Rows from block 3, named by matrix and row number. Each number is 128 + 32 x the weight over its row's rms, rounded and kept within 0 to 255. All counts start at 0. Numbers have three digits each. After the name is the row's rms in percent of the matrix's.
# ada: adaLN modulation (shift, scale and gate of each sublayer stacked) (model.blocks.3.ada.weight, 1152x256), inputs 86-171
ada.268 106:122163099133092119135124142118116093127106145151147108107136096159094124135122110157142128129107097169109182169141168155173163214122172173134081173137106151162118144073131123126162136154116171145071143142113159111150089069185200142106152088083161124128082131
ada.269 133:103110163130147164134085194132170193153142106118141116125134147128138112134070189116131147147111130111068087151103104171103122079019104152124107090125116132131128124173097140119075106159117145156130120136192133152144103087155204127136126148151123113146128172
ada.270 100:142220074129116118101166133113171128094111126149119099118057150153123135153090148162067139140103131164089115197142123176091126125092111091191095109146132139168113152146160110114175111121025107148106117170125106162137126152116085122085159140117108115160118149
ada.271 138:181174144111160198126132181149134189116139155101118155136106161087151093074119176128134080114117130073231080132179107151104110157136161120136161164151135157107153164211139158113147097122109144143092138124091108156141150137161140112146156122099121126159107140
ada.272 091:140113156135061167072121151129114128100120142091105130099075136091101117135186152132125156156108149079064153142194184151139133146146094097091156133096122130169116116079108094055129162129098136155110087199108064102111130148174162078119088099125112110105109101
ada.273 103:105150071138119104095098121112129090113140166055111157158154097152163124084121126107074122085130070090115125105178103146140123153043148132143135104090122121113115109144114124060119102195117137193172085121145143111119088146092194179114155163110089127144112108
ada.274 123:138129075125141099150087084109124107127093129115147117142145073138107098138134083166082052143109145105213104143132147113125137133104174132180072177119119164185108107133108112144188201176109130149155089138139110160113137153106115130137155134118116120139155150
ada.275 104:103139158093134126086154168066099123133137156126157142120072171113122168145114121163078138151159159118000118142154105114153125115131118122159149143086126080106103127070109163152110077117118145145094158112124159159132151093121089118112108119136092108187129151
ada.276 104:138126154101129107145139132116099151139140117044179096164047118138096114098110119162135155129109199123097042164151100107168135136148104132095160170186135081127119143199120087166099150127111194173171079157171122135112100108125162143109169131185119086114117164
ada.277 106:169199042134125141100131121151122069064126092166122123128174140080157170096164122090125115133100127116134141086153121162114107130105081170108160162193139167106090108140080090134169185127165103090090129168094110058147125111149170129110105116148102144113152106
ada.278 103:081072196159076064120124071106169132150081114102155117130099138143155172134133101224098098109136104106181157079140131143166151152117123056199123155119094167103139123144097099128112122153143143110159089129126104100175144154091197120159149131064106122175110123
ada.279 129:073092192078117176165094202112073155152180121116158142165004158135115094099102119190102163093147125125098134116122178110172142108117115068159123035091118109147120180209155132117127110178092170126165141136116119109107144117178106128120132076147104075146131155
ada.280 106:190140135125171163091122133118108135163115161167176132137181122082107134108118080139128131147093113175149147090145102139072140137144159130217148086181084147114106142124132097088119164113122141163134131143130055134103102144132064156165148138164110130126107128
ada.281 103:162137155113170123148128130113133188103092180097133124151118129126076150106122170156153119112095017061139123173154143148135136167161119122202128139122067133089111140092056131160137131105148143120127082137098158102085155189106215108124132111082095143152164151
ada.282 101:199099143097109100139162125142135117168143169137149136139154134130137132151148147120077138185101115151073082100097142139133155155000157115153092159103146140143138135165145124146121149117136103147131088088175104126094099118142113190127086125114131149154172179
ada.283 098:105132118135157154139178139091101094175088103163175103118112152096143101182167166120069106107122143126230154062160187130107121111121102149191158200125109133100073135113202133112103100092093122068147146156121114158121102140100105107119147133146087212134131153
ada.284 085:076122178094192077140125120109171119127115066154072202128082148102129167109126133149100181181082179118093101130166127152079150100113095137072173215143145176133106155082098109147125096140125174133158113097086122098080104156153095110102141139177127085143158148
ada.285 134:130144144122149189112138117106131132184131078097136110110117115140064141158134142109147137150064076112093137167182152223147136147030117064104087108155075104153109127162196140164186139133121093093128078151135132125155114076106155071117162149175094086133147094
ada.286 120:106174108122124093109140125101181186139151106191108139126172143169140111104098172121163132134146118182122103078097152086144152123157158089126136124136084094117132209081167172112146099200111106118086121122125125177085104186134097105075132138134136087123081113
ada.287 101:069128098140125157081134100140144169091113150137094101114044143127117154089138069106134165133107115154100125052139163098127118201140131138102095123136086118091095156142176137128157077138156084156121094121130164156117134068116131107161123126131128078131050144
ada.288 087:062155103136124094157111140139135171094180195128131156126122111119160077093165139166140107184110141136123123158064118168146114202113114174156164126133122068105100165065128169159105077148134146124107151133156157116089099119107096127124170163160125055190123146
ada.289 132:086113144146124105104127124121175127103106125098104105153153158144127188111132123144019146121119065151067158125116106142146140133199082155094187116176151133094151135157181127165211115135112161130095074131074172181115162101134145099169140126122136146108173110
ada.290 083:169105074113117108091103159069086151159112150084137114117184086146162070180113149110078175140092171137117199074143123167126145080112107145133171107109160077097102117121161084165071090219104134154080201161172126080116172134138155134143120140110112095147084219
ada.291 104:153104057127140142092161196106129133180120049116145156061131160151126141083094112146189152134135156082126036142128179166084121169138135134105064070127079118145090124137142158098137153189085129130115116103130124140128099137150087131154106106177117140125132101
ada.292 101:177077202139145085084135079164150092151109111129152176128170115123073100121110132144094143127118185163020178091171159102110134125065096123134109102178155143048131137164091138063103097144109156112162139121128177133058132178134177143117107136169151151079118135
ada.293 112:113197191134168131110092077077142125136120139141165108124072124125060133116125199145100113141103098169089108127144154082110119112048107156145116099112096141114104115142130137132155125144124123135110151192102178150167102150101163101143081138075087120126123154
ada.294 093:110119154137150052111130088106104151116102191162070091129138181118133108142120116116101125107074121125113134162042120136017117169070095157183106121129084122070103121153166092127146148148162108095099120133108116175125104085087108094149084176086123117127083180
ada.295 119:144129134132123138099148165094139116124111092077102178144181170151110171151135142168128125146108125090168150087141178167148143114176133089144176099198098176142102133116132127111167185121094143122141124099134138145107137203167116133111075131083095193115097124
ada.296 119:152152056084124093092141140115123093115121140080176164128088146112058138192104155135165122202109127095179149115111094084161103103042103093158133067129131135115089102135147125117115122082098142105148101070126089111060074178067091176089131103086081205132121121
ada.297 107:114125067090090125121103097139104142099146158116096098142194109160176141143130128111115149081112117172119098132097143165117101107125135114060130183076141084130143118170128147135121155170162148121133138108050201180088124164136117145114160132142146130154118134
ada.298 135:184130142119127091108107140099119135148113090184122122130203091130168150138147127118122123161062121064152192112127103148136197146157130080164124124129112155172141093051200104131128163063152092143075069119129111143126138118181145122108168119117117124131155099
ada.299 112:191107144121152129106107110133114155106123082091111138143182162134142129126053177160124163175147117151072140131105163158101171087193094189112180111147149149205124142108168139129131129167130115145164118124112141130083115158156187112135117133170129111118097115
ada.300 098:134150175091081130131133144146110164067118101121088089175074106107120156087147125152165169117066158107107130104084123092150098155090142144147148157141078193143125132098086141152136143141110107151142168192152080114054155159086162072142139170083120100139135121
ada.301 115:092117128091118164089116093125095105132059116121150129113148121123181164118080126207130121154114125098229125129193170201131134140091118124118106204120136217109109103148090125114132157078073145102088107172140162121103148127149112114121139087097143185129142104
ada.302 108:135091113131156099100074083106110135067138128090066134105141077071155127140146109118209121103125130118074132124142121155167179165238124168147062121160170112139098101170193078133117103101101136141105077133155194109089133152143057152111145128091129123114140122
ada.303 125:104126197170144085124156114103170122137091163196101101116098142149180115189127128098139143139168174198090124181100104160101094150059140177094105170105155093165107162105107101179130132174138165126152176123131104141126118120131074146123146137140147038093097169
ada.304 126:188117143092101164166137101096107204155157140122124125070142138099129166105105093185138158132120111129240194139094096138132069152116150177128099159129099155112074168129133139113128146115169124078125132143190142123116121106108200108114088131112071083096094122
ada.305 079:144106132141141194083131056121111125104177124107161054150130136112127121148144151167119133190137127093255097115103091177154123123134143155162145128143186135094101165107140154112170128133193165110089122165111109155106100114131180094116160145130121121164082086
ada.306 126:119119170134173093086170140134135107147141117157139143166190128127131158160137098084175133207161086145108107128162144118162184179069131063164034107131135091188167163144182108160132131149163182121132124119108167111128153164182113109135158148122116124185163153
ada.307 093:144136121141162087174170119112127144159096104096132096160150121110181173127194087128124094089131138119148149077171114095125116184126187132188154138122105067107100090122142105092115120198092101062088124149102108147102111143114122146092120148083097111137074145
ada.308 108:107125132123172192083106134139121178083099085131124138125124100101132137104164112146126123089122187137134128141159155148070118159127164083153123162097061191125068075070150112081113116079158138087145122107077096160125172178118137120096155114097076178077099098
ada.309 109:138141137148166184155110061115150109174128152106116184154085152099121185178167065139173095162197130108160131125166149065122158170036152084155097127118144081108113116106108076119134140205095145113085141142136111120130084129143135125147121103105135140128168130
ada.310 142:130152132114144171082114179106131112086106123066103152145133173121092149104159141160132127107152161104094098147149076159148136100096149104142136179153092082125146168071176106058165141084130145104141172125167120152115202025090146111143144148129118178179150122
ada.311 079:088110047150135081105173121103091169174130088107073132180070139126075149115113146090152124097129155194004089192185104158130184143130102123162134128201061145060135128061085135126160144176122196150075136146135159120117139083152158096131119138111122150124102113
ada.312 089:106080192123132161119116196101122082092173120178067145085112123184157171141138151088120132103120095137089120193143119149113127115147126127119130146098144130182115113132136168146178102149133126090177069157121070112140123159109155117076080113127164060129145109
ada.313 114:138174187127122116100198143107078126081094127135113149158089125112079157140135124146124084117152172112068110134201151160060173114153060157179137140191076161123110111064118128091157156156101178156095097147119122160112170134144072083135169137091091151120106155
ada.314 119:124157100138101149127094102148106156120169091154113217119133126148183095148113093159082134106134155133074129132192081111127157163079197086083135109163135119166120171120148130114151120114113140153096108137083111100171147145064077091059126130136100139156081143
ada.315 096:098128196135094157155127096136151149174100144117202119155092140126101132134102180149158114090079122168154087151130091156091168126149151183160124131128128169066130089128053107119158149129157144123106127165096149141122069145113091109121125161138137195106050148
ada.316 128:105144177111103130121135159116075127098087170109176142135108152124105108141123136132180123190111144134124112115098175126103187150143080139147166124115121084158091091138117060175153154160118154131078168134096118155108108096143130125106092155095138123112171147
ada.317 131:215100082120119166183151159077105090186141147086136111107143162163205128142123175158152144082149150128134122172101122148144093104039132105070143083154100092082113135144200142077150097162102136136167147103145140189132107133133100125131096107119146135099169161
ada.318 112:163174063141147128116159131122105093078105160169157212084092178109115149141126164196160119135133124069063151109147148123094093132127090136167170108107160124121128072066186172127125180072174123156148123159133131108136161179113085165109112146097134149155050110
ada.319 129:138128151107066083149127123097186129150096100093091123121081110113117139129132129188101133132138104184199076153166170139093101142125177153136101098196105136094123116137062092050091116150124136140108150144143084149163096093134091141099140146177114079117130124
ada.320 107:142174096140129112124133134089146125191095078129106159175114142174177168186124112141170111115167142085120173160132131066053124146128141079175162138138109116113143136083161151166196108118149083144169133145057122190156103173136134085191163137100127151146099117
ada.321 111:083130124167122140140153140121126151126147091173128126148082113100096137110105075110127153175063104171032098214090168123142132195055148090153157174113099112170170117074158077083156140163147089138186155142133074119153147135208143148163111164143110154127172141
ada.322 098:149109133104123111115145106086127148163141081088102131136172111130154170104122202106086131107125143135145111155169114166126189111133099125168184109139098145171128105128123108139188158220098119140098076125122101109073091203127132082132085118105165176125098140
ada.323 125:120127124119085081092112096099172138109151155180072153129115186165133114179123130034130180130132147097135095135076109076168175143098179168155154048148125110109165148161140060087108073123151112147153172115158078138136125088100158108099108142095123116108125122
ada.324 094:135138154172115211106119191111167133177132143223124099127135133120129126112142126112113120095097163126091087142096058148164102131071222131098207171149104075116124162149180103162147096068099103126106139094092108146128116097142111110108106106153191108077109149
ada.325 110:196159099147109120121103155132078115129084137127125112096107064118143112108131102118087120120105092062070181122153095084110114178082138131195165158114138169152068081083152162102143118135113078108057075159171103140102123112145114137101099111089078127153099097
ada.326 097:073115119068174136082080128100107123129085128161148154118058086110100131161178165108073104125087070110103056138145111127102135157169116143106131131150141175100102108128158146190103112121128111118161120122121074107140106144100120159105051124100090116156120141
ada.327 109:122146157108101114127089161151133099103141138148112116147107163091054123177094218126146142139115146063111142099196110135114157133100099128189135063141135078191099108158100082106075124174089106126138175124220105145135132109137133166136095156124143071143161113
ada.328 114:149103160127141138123098144130146101148149177208100077122113175119104116169099185072154148164092168158127168138083135101167150121038150207068141124086179151149128085086121133134154161134155111163125136158121141128060112153111040109085135122115153145129116143
ada.329 093:103133153122116155120101153160154134106122121088119128137124046154109149058182133124070119132103121167115163179114147113117110157029112064093116120146089168120118121133189102157075103158221107137196161159122084128154103130099096104088116161167116150129122113
ada.330 082:116137082082114105137073132138140088097123116109180140136043139092120117093110106138087144091125125139082092120149165125150156095089156128146132141132102124112099074078089129094096108155140133148088120183113104079103105100170042131077054167125118120118103146
ada.331 113:083156126126117194163056080100124091133157076139176114151211197126161100133129105190128116134122128136098168121132104056115192150103098162135164133175116094112138083094106132160169135099091172148115097153128090173154145110137093108129139151133140174169149130
ada.332 106:126131159131121133089156177148119095094173132088148063137124126147067139121127090147148139100131136069051194092124102132160136133033157140132143109091116084085119111106177114057110158133141164166102142150111135155076157091126127133111092133136105014186159137
ada.333 134:114140132117138085088097136124129172077123166077094151118043154124207127132146129105126110152168111178099068098125134143119165114120113113111132133106140131125139155122150140086155140111143125139183142121112086164070093147116176121134106109138120073109093132
ada.334 099:148105091152153130111099209084157104145074116161167161098096132118096099122144156095102133132157100151082115137100123075099144170120166167184157097093137125137139184125086121126129104179165156155030121126053093163133110140127155136094133108184142143127100155
ada.335 108:127177069121112141129087133109169119166111128165177114136108147120121101109142229083097129202121119100129113151119183100066138115112103124149250083193112076181150102133126120124125119145059129130136120165176162083170156113138124141112209077170145193108099083
ada.336 125:148116129140170100041110068130141171079090092158113106135114098110110176125118115079167112172098133160226145157118153151154127116188102108116120120213120165084084096112159128100121129128120118152120111151103078093140130104084170059102095098157134180102098170
ada.337 119:147146048120196127105087156129082113103117111127133158109048114141122145156127123155157115142083125133083120156134152184126131133137107159175149126082114146104090126151142176115142115140074171145088095168059121135168111116151082113117162132075102128213100148
ada.338 093:140105152136121150186130101147209199098140094171126129152130185152140114118137138138071108156105118149144037181098102122159128156160118164149163128152154106107134119115082138133106088159191126092140177091094090108173082172143101156118172100160108034151088166
ada.339 111:145127117146153103097098117140109142094105138133043186103055089119183084146111123089120137171145111136089105121115133124110150114055165162168125105114107159044151133173126129147135134137136181189051101153120153103165092153169133153125108136161109144181090176
ada.340 095:095130124142099024111171150103117123113132087133173134138163150123170100140126089145139068140124102163163120178122147156117135122081122136093102167125111129082108104088148129123122165099083096121127096168113104155161104170124136101122099114158089175111112112
ada.341 127:089169172076148106112089234130127090172102142128138100148098095108101159147161141196095112168103125095242101157153147112152102098158151161160071142141114136140110078166148123193087071140125101142159176104084084129173118143152120167148140109154095136133064108
ada.342 110:109151120160138137120100088129116157075111141101120108119136138108103120126103101163099096117111151234163208085070091106132159159048080164161084106146113156085189108083149104087124175149092117198160132134174180115076134131152169156121065150116100104087105147
ada.343 088:106158125100116107136141088119084149099096102152127103146125125102164078118147104096069131147130111159084121127147119162084135084160095172138161082154156156091140098137086141146085126189152114162156116141163105148118173108138237131135101121166120183161117125
ada.344 130:122111156127127132153170131143086230147094142067102148133120134126128128141182092130136141132107057127152143145100143130136155130025130127149127118099131175118111105093127167135174122058192113134133088133090093093093108043099141107116117150121077098164157080
ada.345 110:109171052126202165061144144090127136193157150138155132104122119154101133073106154153165122135086157058108128156116080222114108076015145131142129066102117165131175122090167117095143173166167158132108059109170099095134106104140087104122104162153110179159207125
ada.346 129:171077125096100060137143141099133164119147078143174154132092108116138101099112122064175172161105103163150101107104085147151135119206115202074115099144137137095122104143116098153118107119157050125133152098144102093042129179134113198122105094138147127111107147
ada.347 089:141081105158102147100137197150090076098126137135128136118106132103137104143157149049152095109175111100074098190116090178141066065168116166068111082132146110033109167152138162122111112135143131154139159129141107118114101170084073104139083068186138135122092107
ada.348 101:147191127079137140151122158116136140120127101088136163168161123081122166142117156129108179108139130169118182118103088109081147071143097176153149115132134106120118142108112099111148133180158102151127109112106115167061114102109094131157126129132087131150121156
ada.349 112:168170091138152087132132101118206080138084138141172120147170120086099101164140105154134146097199135115192126123106158134147136096233083113153113155091136141138129112060137087108148174187109128112110100065072120126111123174165124117114149145121122151105144102
ada.350 122:104096115132171100149121137082134146099147159193188114089110143133145108140131092114145152083167164135139079095087149082122125130149170164158111091089120090082192071184143114198161087158140126154163161128124115077158143107115093130135125089113133065122173133
ada.351 105:127154108143191161168078147097085116119130138108134091117104127135092116093102150160036162110115138081130132114126083137140173123139136169168101177146132124139087102093213137129123123139106100109093179142138124164106121132183116100118157135163119174172091122
ada.352 106:123135101134111135123130138111144169103158084092158132142071206174165143114133059111114146154129162167196152119106107146076127073182088148143138105157138082138107173183195115134187099152147144118147132148172116136194138158090157096088139135167126139089090170
ada.353 125:145142177125170157130122103127114130138139129088133109122143169137127179120145121060088148147147170109164108092133158114085136172069136139132182189130097091066112084096117150114111124185131133110103086133127106120114114071106145145174075154156102155121096122
ada.354 105:141100079130108138149170131122108137151119159052160105161200140151140146123145119134137119127118138089119141117199095168076181128128148177101176139109148095128097158097164122100121191193085070145103069128121109168119136154130062080134125113142154176127163100
ada.355 133:056168168141125147175179086148096085122092143162119074149180135114136115129128142124070083148142110096255099135070164111115108151069156129094121125155084151106163134130115134122173118141069112113117088100120137133111072163146157115168116138154137134097075144
ada.356 091:154092136143159137114126119089119079109117098185188126112115149144110133147123161168105177174101159148095122124225189162124131142118097082161148135152076120116124121099166129064171121080069157120133154151134179152152135189161166137160166120099155094140147105
ada.357 102:074080152154144097126076114134115062120101119133114158125081105121133139149151111097092075108161134139023067088151111056122131144091149160078149213122096119068103101151115107084163118223136114135102127171077139115136056123115117125144102142151131071118167135
ada.358 100:132150152144120070117071133098121171093130096168143096164088114141160156152120200071122129157153182085103133143133102136121098096086147149122085146153074130144164091107151119105157150047143137127161163198082147090171189150119164087098140081125140120122096110
ada.359 093:092136119116110142117141169101130151099089114136092171123123101116132171113134100123130172173148134117160139141136084102116163134118179105198049158132109165136090154149105078145126073137102147103101105163100060111159103098096097105143131108130087098209099099
ada.360 121:122124091110108137122127189147119115112107067094171125099127105091193125139151159135160133129194192097132106141141104139101083113180141124062068211124163141108098132223163143119118149095163102136088090130110047150115134163168070157083135143119108160163147163
ada.361 105:092140087144127097103092093099106087135088050103141134160162155167178164131157155103124122194153103134118114130164184153068181161092157079133145144160078144178099133089159128136122141157113177149115116181118094098143198095195154107141122124113116196187129117
ada.362 106:059157102139141137102114075127158118135118045143179134161106099166114165142164085170108107106116120165098164101105125129146155173143108172159170174128079129108102141115143119178149180157129176177094059146183160155157112116188165103187138154073141101194130122
ada.363 111:124103170123153136135115155092148126117126145131115140132084171156159168135088149108099151201135217131071154169091157157182105109090090139110104110111121097107131107167103149170173091101133094158150152190075169138097118181164184142099174107099155108137127159
ada.364 125:109126177101117132182086140097132155150106142079072154122167127118096158151114120125182125068149139088228081134176155156119138144126180123118118108114147152155129131134099110143128127192126148117157177160149125126081130132150147133157077114093127184144125119
ada.365 091:162181102122162108104138082132109141108087108145107098142091100165153115115134177146155145186163146114132159135096165122090138119192106156157135079127113070124129138070140119128127118181179139145100152169096086188084135159107173117125166151104153072166081164
ada.366 130:102106092144159122123146149148138113143158165143092146093132137131108176174142151068116154117150121069082156156118097185150097116065161101110038203145138116149118107131082128111148142128173109130168115147077167128139148133124093143164124103104115135121102147
ada.367 114:185146088108121117104079129091053169112124156096077119106125101111131128131149088148047128106186154118203079073169105119106134123206112180140129177109103104082102122115131122106087130152152096112137166114128129108162133161074079131124121154159148140117098077
ada.368 102:137148164093130088112139115096154178091170170109142095146121119130109140166059214136077183155106126061098062144104109150191127108148160227145107104113174127127110152131135144168131142182158121121143160147127144116086112167073133103141142129087097058138044172
ada.369 106:126128128116059100158076117093083178123086105201121121136090156106126152181111135033120154110066204190117083126122062130057100076130140174174117122132129107088126083168198110130131126090097125131102145125088118159159127101091114148140170128149086137131132166
ada.370 118:160158121127131149096128082135181074098085080057109104115171100144118185123091083136102150142100105132160145141084119204089132129120107129122123069150148170124119125132123127057122171119100126111155127162166134160122113088112159106134103168153162118098046107
ada.371 097:117137115101067105143105162079125189103150102044128176138095100082125122154125085147100143137111149105129152087160102188110148130053151079073108163181148083162191124120203136120076111176148141132162143131145144105126071162146148119081105112100137054117093153
ada.372 084:112084138143137104114111199111148142040115127196104152145086158141116078097177128092112143140143104158040146111112102120138111188152136218180121145141086100086114136101025101173160116162071114113126103182150137133114125112115174090139137169146147144157086156
ada.373 082:109122082089165137112151144153123124099078172077075132122083098084098150127108118146147145073097134086134040127194073075106076118087139128116140149147078182094094117109133142064137108216127081094105122119105107137145123129137042175145102112137088163187181134
ada.374 108:127179132152186155153090117097176096148128156168193130121071088139221122057084150085162097207129112151065101139109135060069122096140103136093140094117113149083156115097147128176173107159165112083093160113141160144118116116150108110149146144156145189115119164
ada.375 130:206147124133133132119130128114107128149126098135124143156083144174085087110129151142100154144140094077162095078112179100115131100080107107128116109128120124149159129138107133163154125162119155143075133168073165137171047148109129119173126142151177201138150129
ada.376 113:143147055121174052131099185118128081122084116141133171154098136137149121172128079139167110113148095127140102046121131154128160150028102159143130168151158057095139075038109110230161120098146148158124128115097138126139106110132081159122133116173170093194155082
ada.377 107:183152068139107091128149159064112147121029113150160134120094124123078165125126107080137114148093143125108098144165129106157095120020120119160178072120097162125062146085113148099105107157172104149098130147115097135182175135138116128108162149141126150148170103
ada.378 132:111097104144119115131130118083129108142136126088093109128155150137099165170149114142062086158198109099117121171128115124160136124117091099181174118108101131167158113070086127160172113156174169099137119152120129145125144186138152136171125128098119137085131115
ada.379 100:095111145118146116082056117131089116142128182118105167148161158152144137169118140145149143170132111095053142165165113136122122119053091158115134151123079086101068147241166126169107119156132158175096157159090110103156157097119092135189100132142144126156170140
ada.380 104:117164128105149105114139109129123152115118114150143145101141148146070067068169148133118161117117133144118141151100083107144136122127089112135124105137092130076091123113119106147158087143151131137152140124105095128161110111089011105139170161084113192133047113
ada.381 121:066147201085186114110116106099123124139102090158171150129090114103150117090083112128117126109137171134038135133137141123080165127048113094111125104111120126098152119130159137183116160089147126138133139148130172089116119151145026104137162125130108154166116140
ada.382 113:083108097138103191186133130117110136113176126104161113151147143133161181126086129117148138166131122153105124110164169200128116150184121056128183175140083132079158140066175082071113123153158132129090173106140159068118169098157136163142102130140101098145176156
ada.383 122:197142090140115117087081175101179100127083119199128121135128089139178153126144109124090109165151134131107062106157144092112108148163115120157081165136123078128093154113091123179177116112130116153130076118206143107065103072134109083109080161139133141083072119
ada.384 055:139135203074121157093147124180165151153124131156112123107114123091122102081101126096169154194076156132146163138162115129159125126184119153147174103117098076095131133161177123173116163126151102169095158076116123129077134090116154124132113141141113133135242150
ada.385 084:159167150131129132143128143154076107131135110166167088117085109131137096151119163154156112138140138078071109158125087155174164127087107073090124228149146133123111118116117124134164130101116123106168142097133138108134128131129121074158153140169153147097079125
ada.386 074:169092164173136127111163149146117082140070174122052163154096182172170103083162119154076151134155164121097096117137142065101131153129126135138040059137165154192203165109052129068161156112119173130152130104156149149139133099150124148142170163154111139117099096
ada.387 079:134161079130086117136172112136080113161094163205155120133106153135164106197173150136129105166185145095110130121119120138105043146136124123176115113138146105127090091134120178119052132083143154131094144116136118117130133072160145143122134122114130118131178146
ada.388 056:125162148114144143107148154103218076140118133186168088089135141117142120114120128160225095154154153178165109064104113106091156190225143092158131160132109111095140139144169106131094153121163106122081162129136122143060099112152152143167177084124133137134168129
ada.389 053:095109147067131149136191099138123102100162178128154140127121169089120145082142128150037076147127140133141145103138147113096157177168164099176208167111100108111111127127100095164130197104160155161125126123097119122145182097106175073097127128184127135091128176
ada.390 068:097142121140164130173139168184118119157110137103121177137224084130120112051137105159105108133124077138147094130158125103118126095075128094170120115150104076129118115120106137128156131150119157159119076114113148138118093196177116068063087166076115192154140157
ada.391 093:105173149150122162140133106071149129117146170166099079117142155155106148076077081121150142139150100097028136177155119082115097137170112117122146080122169103076190141133089146124156172089151120128121120106152126151150157118097107164111065122189169106125110122
ada.392 105:082115155155098072165121111132105096112182075090073156093124141105119117060163107114108118132112157189168125125123208110078120134085146119145123128159143116156155191068133142064129123087150082157157102089099154110120142174130123170140127096152176170115155124
ada.393 076:142131116092171073137116149127111125141102129136106138161107109160081045145111091195161179125130130109162081122111129061167133079147183135167129125135123053175094158118168156105114097109190119127129125130134111131104167151116113107120181114184175116133148119
ada.394 069:114089123160127151132153149082143190126132154179095124125112154098116156092127171057101121147113106131189123145157114144225129132167146145166063126148139123104137156187123146220089129119069083136145096139082128108156129115101198111134108104107103123144095088
ada.395 075:156119167148136133129113191118163144113092112151202142119148101136125131110121137077097096136146113083183163134054120156184109119080139123166123130116125159106149068103092174117077125078096099084098177102115163142036079117140139116098086176132113150102040096
ada.396 105:059125141120104150155116147102129185203077087125175108120165126164087143179134138133089117136114122163108142098113115186147145068000145075169080121161069099139102130115147145100126112088090161133103072116127142160165148132129200148077154141134100154159178142
ada.397 069:133099117134104151131079137142119202185089129116179102138193098180127137076119074104120133130069085027160139184103140195115081134119117066095158136104126127154174136062169134120110165094146123162085160126161144094215155109171113131136101106138125106146104098
ada.398 094:132149168113102134128114157123049085120124161154107129145122156088095094103183172154104121107111080128203124151050158124091128112194117186114137120162116183145131154120191078157133115165148178133148115118143159148158106082126094153140116103126157106112162121
ada.399 070:144157072176167091147179117095086108176119139162170167098091210115137102148128082087099127101089139084114127148214126082071198132023118121100136154103120146110186113099106129098117091080085145143160099123094115121152089095161110121159125090190124145170173159
ada.400 094:097123177170134121124127101117163169155154133145146057095074159152153149144079156092148097096107147157081129149189160154154147120065150077095107140101092117120125175155161093197123115086098124140159156113097202144117130147139151119112116114156100105121082079
ada.401 092:165146109119126126119162095134103135086094164142047147148090110104135166150128111105171139157128094134116103033181177084092162144086190128165044082112140153144179125157113121053094120105139100167131194166110139106082138076150177131113058095113099105154114107
ada.402 073:143127152095077149114152168111150168190085058122112100133176092148147132096158216075084114123119121195193178171070103147110116183114160111078099125107093089153104122128060110082078166119152159129138137139082095109137114160186138118112084136091133150118124054
ada.403 073:184080136169083197130148062111131169125138113154188115085128144136115091126163099170109140126177174073149100113111148170111138142107190098097137166133116097136130104147140158132110112066113126168079136159112086126125138075118058078128168091167147197101108096
ada.404 038:146155162080173104217094161145075118071125157079139101153161132116121097192138156129159172062158149149117141124136163103146110098142163076085146114111096134100102118112141219147167137182145171170106116147170143077078157098180090046187158137097134167141161097
ada.405 085:079156134092143139109119136150097095147155113084158162136129129140086149096116162115157124108155183128089059114136140111171111111063081116153079158124112134159144161090112143059094143138071144135108114148156146133110142094200083073101148208193091123113161082
ada.406 068:157116085098140126103130081202098119090129112124100096099121117139055145195093122152191100118154119027118100101191092135072105079111136129135144075067185135144130106126120193140135112130156156154159137122170092121099130197090154153111185135197093178121124115
ada.407 109:109109178147049113144107141141070114130115147098123162146111146126130113091158182102128133137118168132103091115130128121144103128041168076081113187096127137060161117109168154196144119085052117101111177177102162114167140137181135152136136123113108161135146109
ada.408 071:074120168101174110211141105126130118166184109149101165166135173098079137223077152091153111121162097146091162127137160201108150169065100150165086078175159061133100146138113122149132145113203157151153104146098169101103139094102137118152085104106129109091168061
ada.409 035:143092146136099185134051111066145015149116083097111182121120104150161140065094156078101075214156072064108104147094109091092091108142087076098120147117074129086162193114135059153139067170140097130119112122116153142108160151102173092185138085131165085178092135
ada.410 093:103129160092124106142149170147077119064101071176143121132175126151151133140125178175096164149162147144189056134137073152138148132246172143111167140095157150114149123171098121096131140125166128107104155155103141150159149136145131134138089154148102123086062121
ada.411 103:119104138147135086095147105123141114092136079108041156169117120148121130150088079107122121063133167155139110093155111107128161129170103156164109067060166140067142157077072131157127097129150116102140138136101135124163117116146060149147138144143156156105110123
ada.412 088:143102114131114143149155146124088161172086067096120128151049124152084163117113116105128200146098114144203119116142110089099137109156163129135064114089131128142141128073163104191155108130076131124130102148072120126150112147144093067106201148067074131169181143
ada.413 085:153127126117104141085125082109126164057114163147176132106119092126138173149143093111149111119124131131099120088092138128174139075149115137181157101223158134101132198099138114139104078146129102155207150165133150147105133129124140147133092101175188080079137079
ada.414 101:134087137145115111144138105159088134156148080169099170136175129140092146100191110119148143145163131113097126126145084174126130154079173127076034090146076126172109124073059098130099119153164122129070170105106126105150160122138141063084108149192127089109169120
ada.415 077:124178159118158165110115134101157092078100179177156140076138140162146132119141160095138152135141159130175105125091077139135160134056084150127113005098173161196122141139135163080097158090120110142121128087140109149143150129138058156126105145180076144126139141
ada.416 085:115111089096116122156129134110155171118076162207108163191143135097138161080164147062069120154125116134134084160135080119053122119099134154149159145115097061184112128143127184179175167140112127076079214122149095142134160084086154050090151128120120153103161123
ada.417 114:151136094143130121096167068137112137093051195107085115139183077130133136110131119112076144075111130142221141096134123112147113136255140123124156135167141152118146096145127101070133202125107126097129128098086185152105140144114098155104106098093145117066008088
ada.418 087:122112071120121084141092124134082143195119132149075143135167146168114114107104142106147072166145195097141104150164160105107144132011120113144105180124108078176116111128108100115117101075108140140141107138062064151117127161121152117160143163123103112182149159
ada.419 041:171100097089057145165105117141124098207130140130092126154109166108091169124162124141101151107110123107109086136134103122135078142065166114108166131129106124183140115165112130091118069181117230146158121144173126077137158123118160185120100057142179221091127131